{"model": "sound classifier", "train_examples": 39062, "gain_aug_db": 10, "spec_augment": false, "win_length": 512, "norm": "batchnorm", "depths": [9], "widths": [256], "init": "trunc_normal_002", "beta1": 0.95, "eps": 1e-08, "precondition_frequency": 32, "one_sided": false, "weight_decay": 0.03}
Rows from block 6 of a small sound classifier, named by matrix and row number. Each number is 200 + 20 x the weight over its row's rms, rounded and kept within 0 to 999. All counts start at 0.
After each channel's rows are labels from the 100 clips, of 14976, where the channel reaches its highest value: "top examples" is what is common among them. Only what is clearly more common there than usual is listed. The data: synthetic speech, music and everyday sounds put through simulated rooms and audio effects.
# conv: width-5 conv (model.blocks.6.conv.weight, 256x256x5, each kernel summed), inputs 0-85

conv.187,200,206,188,201,189,214,222,202,204,211,187,201,162,193,187,189,185,224,198,203,170,218,224,232,196,187,209,228,198,196,203,183,160,181,220,201,220,178,188,195,186,196,208,216,245,184,202,178,210,172,240,221,187,246,181,198,193,202,209,176,231,213,235,189,200,203,199,191,174,208,220,217,203,195,182,189,183,211,196,167,170,176,178,233,201,209
top examples: distance: near; number of effects: 2

conv.10,187,200,185,195,208,200,218,205,187,193,193,187,226,204,251,183,152,213,202,200,152,201,206,216,192,227,194,174,196,176,202,209,192,161,225,191,176,232,249,217,180,202,232,180,166,173,175,231,199,166,194,234,204,223,208,217,191,234,207,242,195,188,187,211,172,206,192,213,199,170,188,193,209,169,184,202,211,175,152,182,167,193,215,198,231,179
top examples: distance: near; telephone band; number of effects: 3 or more; dropouts

conv.245,185,209,185,223,199,195,192,215,190,170,180,232,188,161,194,202,180,194,211,161,216,160,216,235,203,211,190,202,219,184,188,228,180,200,191,210,180,170,210,199,205,193,212,206,221,186,248,182,186,189,194,226,227,200,204,230,176,205,223,200,174,205,211,219,180,215,183,202,227,196,169,187,190,196,213,175,255,224,211,207,216,207,211,231,237,215
top examples: everyday sound; number of effects: 0

conv.234,208,173,165,211,193,204,159,194,158,220,170,211,238,186,204,176,217,184,222,226,198,177,201,220,198,207,145,178,173,206,153,222,210,187,186,210,209,233,206,225,221,208,191,155,243,189,218,176,187,199,201,182,212,209,173,220,188,215,212,172,175,188,187,215,200,206,214,209,156,194,195,176,215,189,170,170,194,205,196,182,199,192,186,179,203,171
top examples: number of effects: 3 or more; dropouts; telephone band; wah

conv.244,200,199,203,180,172,192,214,208,196,199,197,225,233,211,177,167,215,193,210,213,213,225,201,202,201,175,170,187,201,182,185,189,210,212,183,201,180,170,208,191,213,218,192,192,187,192,197,195,221,176,212,182,217,221,220,142,197,203,177,218,177,195,199,184,183,178,194,201,193,180,192,200,223,181,211,166,202,182,184,192,223,199,189,196,154,208
top examples: number of effects: 3 or more

conv.255,203,159,210,248,211,168,199,199,223,201,198,239,219,194,237,207,201,212,165,252,202,197,194,222,229,167,196,197,216,208,176,215,188,199,217,190,200,203,208,191,207,186,209,203,167,193,203,206,191,198,198,221,216,205,181,230,200,218,178,203,221,207,167,200,228,197,204,224,186,198,193,205,201,170,197,185,173,199,162,184,186,182,242,196,187,182
top examples: distance: near; speech

conv.83,207,226,171,209,199,216,216,189,174,202,174,241,203,223,206,208,196,182,204,185,160,209,189,187,158,201,197,238,199,170,199,187,182,219,182,168,218,177,191,217,171,206,213,191,194,172,192,236,199,222,193,222,191,202,213,209,204,168,187,164,194,212,234,225,189,183,201,220,232,187,185,218,193,174,227,221,197,189,225,201,196,213,186,177,201,206
top examples: everyday sound; number of effects: 0

conv.208,216,201,206,212,196,192,208,186,168,196,210,207,199,196,197,169,176,227,225,196,218,176,206,198,209,222,191,209,181,233,187,194,202,209,164,211,208,164,204,166,168,197,240,207,185,213,170,151,191,207,213,199,209,179,184,211,210,213,178,208,207,184,256,204,178,228,197,161,214,232,198,192,166,203,178,185,214,214,166,185,227,208,191,186,185,193
top examples: dry

conv.72,215,214,151,215,175,187,223,208,180,186,219,212,215,202,202,201,190,225,192,203,187,207,234,200,204,227,212,205,187,207,215,211,194,144,233,212,221,219,240,178,204,150,198,168,244,164,202,212,205,229,197,204,192,218,175,170,215,193,197,169,211,216,185,183,218,194,203,186,148,203,209,200,177,174,174,209,210,222,211,222,169,176,184,182,207,193
top examples: distance: near; short reverberation; speech; reverberation time: 0.15 to 0.3 s

conv.232,167,189,201,250,171,160,204,218,205,210,197,197,227,179,169,190,180,181,179,193,162,257,230,186,192,208,213,169,202,179,176,200,202,186,178,192,217,191,184,203,213,180,166,185,195,173,177,187,198,209,198,206,188,177,213,184,196,205,194,208,190,206,217,227,192,194,194,186,169,147,171,204,203,187,170,224,169,206,226,208,177,210,233,211,208,202
top examples: distance: near; long reverberation; everyday sound

conv.65,201,222,177,180,200,204,181,217,217,176,188,186,195,194,201,174,191,206,196,224,201,210,212,204,202,207,179,185,182,209,222,180,223,189,190,201,198,164,200,160,179,181,207,214,201,171,185,207,219,212,217,216,204,199,201,210,222,205,186,152,167,182,176,182,207,191,212,195,221,157,209,201,188,219,172,217,216,232,176,195,197,206,214,184,211,199
top examples: distance: near

conv.73,210,190,201,213,207,233,202,196,203,167,202,185,187,197,221,203,175,173,241,196,186,182,187,192,169,227,156,240,211,207,232,211,205,212,196,187,205,201,194,228,200,195,231,211,188,186,200,202,203,190,184,169,229,241,201,206,195,200,184,185,213,203,207,195,171,193,201,198,206,207,178,217,199,192,164,214,178,167,199,198,187,210,201,192,229,194
top examples: dry

conv.126,192,212,196,211,212,229,185,223,196,208,201,204,226,185,222,182,211,218,236,200,165,214,207,182,216,209,216,174,229,195,220,202,192,244,202,200,196,182,198,188,181,209,215,186,182,179,200,184,190,185,189,191,240,197,205,200,187,216,193,214,183,187,203,157,198,175,218,205,203,224,230,208,183,220,195,218,194,193,198,184,204,200,172,181,221,190
top examples: dry

conv.78,182,172,193,185,173,196,185,186,215,205,185,216,188,193,219,216,194,197,202,228,218,172,184,228,195,181,188,178,208,180,168,176,189,208,161,217,183,180,175,198,201,178,196,165,210,192,221,226,175,196,183,200,225,234,196,189,184,240,225,187,181,187,181,187,185,196,191,227,178,163,211,219,201,184,188,156,213,185,179,214,180,202,170,185,230,209
top examples: everyday sound